config = dict(
    arch='unet',
    upsampling='transposed_conv',
    nesterov=True,
    lr_schedule='cosine',
)
Rows from block 3, named by matrix and row number. Rows with one number belong to one channel. Each number is 500 + 50 x the weight over its row's rms, rounded and kept within 0 to 999. All counts start at 0. Numbers have three digits each. After the name is the row's rms in percent of the matrix's.
# convs0: first 3x3 conv (model.mid.0.convs.0.weight, 384x384x3x3), inputs 13-25, a 3x3 kernel for each
# convs1: second 3x3 conv (model.mid.0.convs.1.weight, 384x384x3x3, transposed), outputs 13-25, a 3x3 kernel for each
convs0.75 099:534458561552483548523603539460459526552508424449542457580492421566528354423480415514456488483443544492526434594542519488601543522499471460502459455386432470435387526448455533430539482444467563483461490483486521428516508498538485578538516399476526467518549506483541547528626471498450406444512562546529494428473554510475570537541478544550578513536538496
convs0.76 099:440522573496582611533520487537566521468459513575510524578499504544513507559498525465526511489552546515556549477414472515541482504551547508483396466473494526541512471611536488532462560473498554537545438444598499532552469473595442403564508487550537478469489485415523496508569469565473622502556477421488466535461438382460442514500532477449489421468451424
convs0.77 101:486534497458454477393484499524524465574570576548641479441449485428494477545571516484508524523484489506506527423460520499527474503500465522496442485457433470506493461542512565597493486491474425473435479434510542523537455480435512538511406483415599534540503459509483469484490495519564486600525390505509499638482493447475414472502408473410443404482484469
convs0.78 095:479450468436391521505461493515467497517502553483552487467528443579518512517542555540504462557538457575532524514518491564419587466502496481546417451507515508432495524602391542484483425488474489496502481455441490481445525486481543483549494557549489443482510444461477492540530520473569510528525500480447556439397425574491518498465518478482468444504472481
convs0.79 104:560491496410393493577479491562496482504534550450618404496508549491548621493425494489498450479445467510469443480596463490540509466526550518450489488496526446503488461479496494539470489523486468481416559418448495536510532430528528556398477589510485469470439433447513533492509484533557366551537471474547459423523446453529505492488491554476523509475463512
convs0.80 100:491486541523533536529576587484496500568478547544409529539461499464367467481434450494430480496463507533504492463447509562384416488496538447499472419509496536554529556555465545657602486562533520456489445523517487523505454453441435530475402462469600544486563535526558607585497521510449486562512413506510561458556630551525599440522513515488523531487555553
convs0.81 094:548511558583450493516512521498448592464440515480456431519500536530499555493556473475536504498421484488477495499546454555509561471415458510559510445563532425402514525476449496445490523480493479520465496619504450442582490642424407515396540504499518459566516512454524508496510487598612470552408565508557600561527502443400482541532473513533494539477504502
convs0.82 100:516410459564424490544487525484508483476490474593501484512506592573624581483524573465467492484474535449470477541488460539557540476553610442498455386395470422501483488501458454546532478471501495422502505494517449408490476554489532613516512525511501521516614459376557541482454494479516467489465467538437461480498665541441555498544470450521498470460513532
convs0.83 107:554537492567513624493441505484550494545507536500534532526530563538413530539477590501485537535599542481495498458551602498515500560567483435550465407549477488535552496397440519506473529477445562506475502547502536417419510490489448484503501630457511603517466523559513521446436492471533498545569546503535527512475451496444490480460559496545508572456389461
convs0.84 103:485563538510534487544511530561483550381470539516533464510513455481514574497520481548478478506469480500548527605547580603581505465499591501510385428500502576554512523462561493500519426487562494479516416535404471507563498476535466444614450548534544471520464482456457489464537419517537503497510541528623467508499476335566460540445451464517494338524541495
convs0.85 104:492531553556478496522479479474407521474490512463546419459457497504480426484455482525538472445501437470522526500533519470523557465499413521514529546529459476507428487424472457470467549450492554463513511380518547424468400468389448372539447410511491420511418427514489426409466473542529461507488491449514526523419630513473473513454471493484399472538479508
convs0.86 104:432536454568467499503521517494556507459445627576492468492426452541567487587535540542450457508583509481499537506390497518450576468495451497497517440422455510500485536486460523467532537429553455584455566439575585486421506592396508526514504482528451461512506519529513526491515529525462486507556440603486518590484487441479461570504513476526535548575478567
convs1.75 104:501546573464476408535496515544471473485635498450513623483469534560530428502505484480518543373352510523520530511453529450541714626490548426534513499523469430492452555578504459520502483554562484544512491451444500524458473529506455443509495539535464448458528496420454530460425419447489546562496403519464552519502513440508506544457543407555492553465495505
convs1.76 106:482518516472503461428410493349454549615496585509477456465424404479511507426505449422507472540387477554493424562524486547405485430505556458557480511397518497422554505561474414457484423542501481534609526598562586596471500552522539445506358537491483525454517492417414428460571520486397451503529440541504555438555515444448476489450474402384503488484448506
convs1.77 087:501504595468507589468459496499484473447446544487496535494492477526465472464392417546547521527472470476588508501448491512495505430431422597531490485420452521501461406537495483572473490478507484517452491505540539497428620573532524549471563568506539577614509530589530580589458454514463460498486472482473545477555521503487450509546552415505512482485448509
convs1.78 096:583474482551504469525517453487525518492497489478529460501495477468574465488445445515457444535528532503465432405543481544641542661554574488580513481493517432551477545540509479540461503480435557517517483525509574512530456502516436498469526451457449510461496523460457467503533459464525470528591527515501538553485554496495469525464461471420497552511510491
convs1.79 085:498487468495594395433505508556435512469513493536473453537558515422534559471577533529537528447453603532418528578632593533554565517536561531487565469463577582557601466480521507573542445421528566490469571520540450473441541432524522516565526542544457489475481526409517469465486509466448482547501552575486397475572549490502477389501487477519576473523483419
convs1.80 095:487486542563663525495545515445430503501528463512488534511459510491424480522462452509562459496406521466493513459524443504521338407481439599407514594578597562513574506478499437516520506468492528567476529515481524554509519489523483390455504536443464474517455432488453439504475456580473436470486451452476498506460500481496481490423517405458427409511522598
convs1.81 106:605619560458459486567472584603515451474494544509453497487475466473451469514464511527516506399522421556519528470459494466458516484453475492540457487451449503533460492485552497547522584488500582612594493439376561506422506436500484531497444491582518543462484503607522546497448513552593483461418612522556518471500498510424517533428496486478377437548416475
convs1.82 085:518518509517456480495539534494532553507528456470566486550543442561437504484461485479540512468478511509488568566568603517474586527484620527525539572613493581565486508495576524506432517445493509469484487511414497485550503517528485506495495466476472421378429405359442461424507444480487496445513525476498485514550482476474527518482506626499447493497550510
convs1.83 095:469501534494415490469482528456491364548440644540507416531551528528474526548556504457515467434441443370384497572486495552474454467436438448606470533455489568446508573612516525555443549462473525506573444537478474552514545434537497432470554536487495586425444504554471425424483441527459460575461565545490499466453462421464560511560512533451390461483458538
convs1.84 098:547478469402517455428419459494425521453491528499535571503469469434500495463466495486479555432548504471441512424435513379419398448489558572458409431527531546542472484453422453526461490543553549451490568500506482492502465558521453553539477520532487568489556484472478504516537478542538468539470493428376467438438524484496441554530540585555523509542506465
convs1.85 082:504471517467442462475545465569585501502563536466477593496553455497416442462475510520491517527564570529490421534486542488492522469521508595402500473433409540481589497587517558609530516527520521450574471551488459487453515476577542573515515507607533522456474466426499498467469506597446551514497542538488499436543420534513581566549471407453379459503469547
convs1.86 090:554522514457456501457514515529542492505471503466430511466411500457465419531469559425544527501526481630563546522516445489534495572556495600527466451565438515411511531516523428437429501562573510488487513485416525549557563511532551563573452475539441559498484470545457460460410469481637489593443314433522516475607459480589445356541613539503572488547521528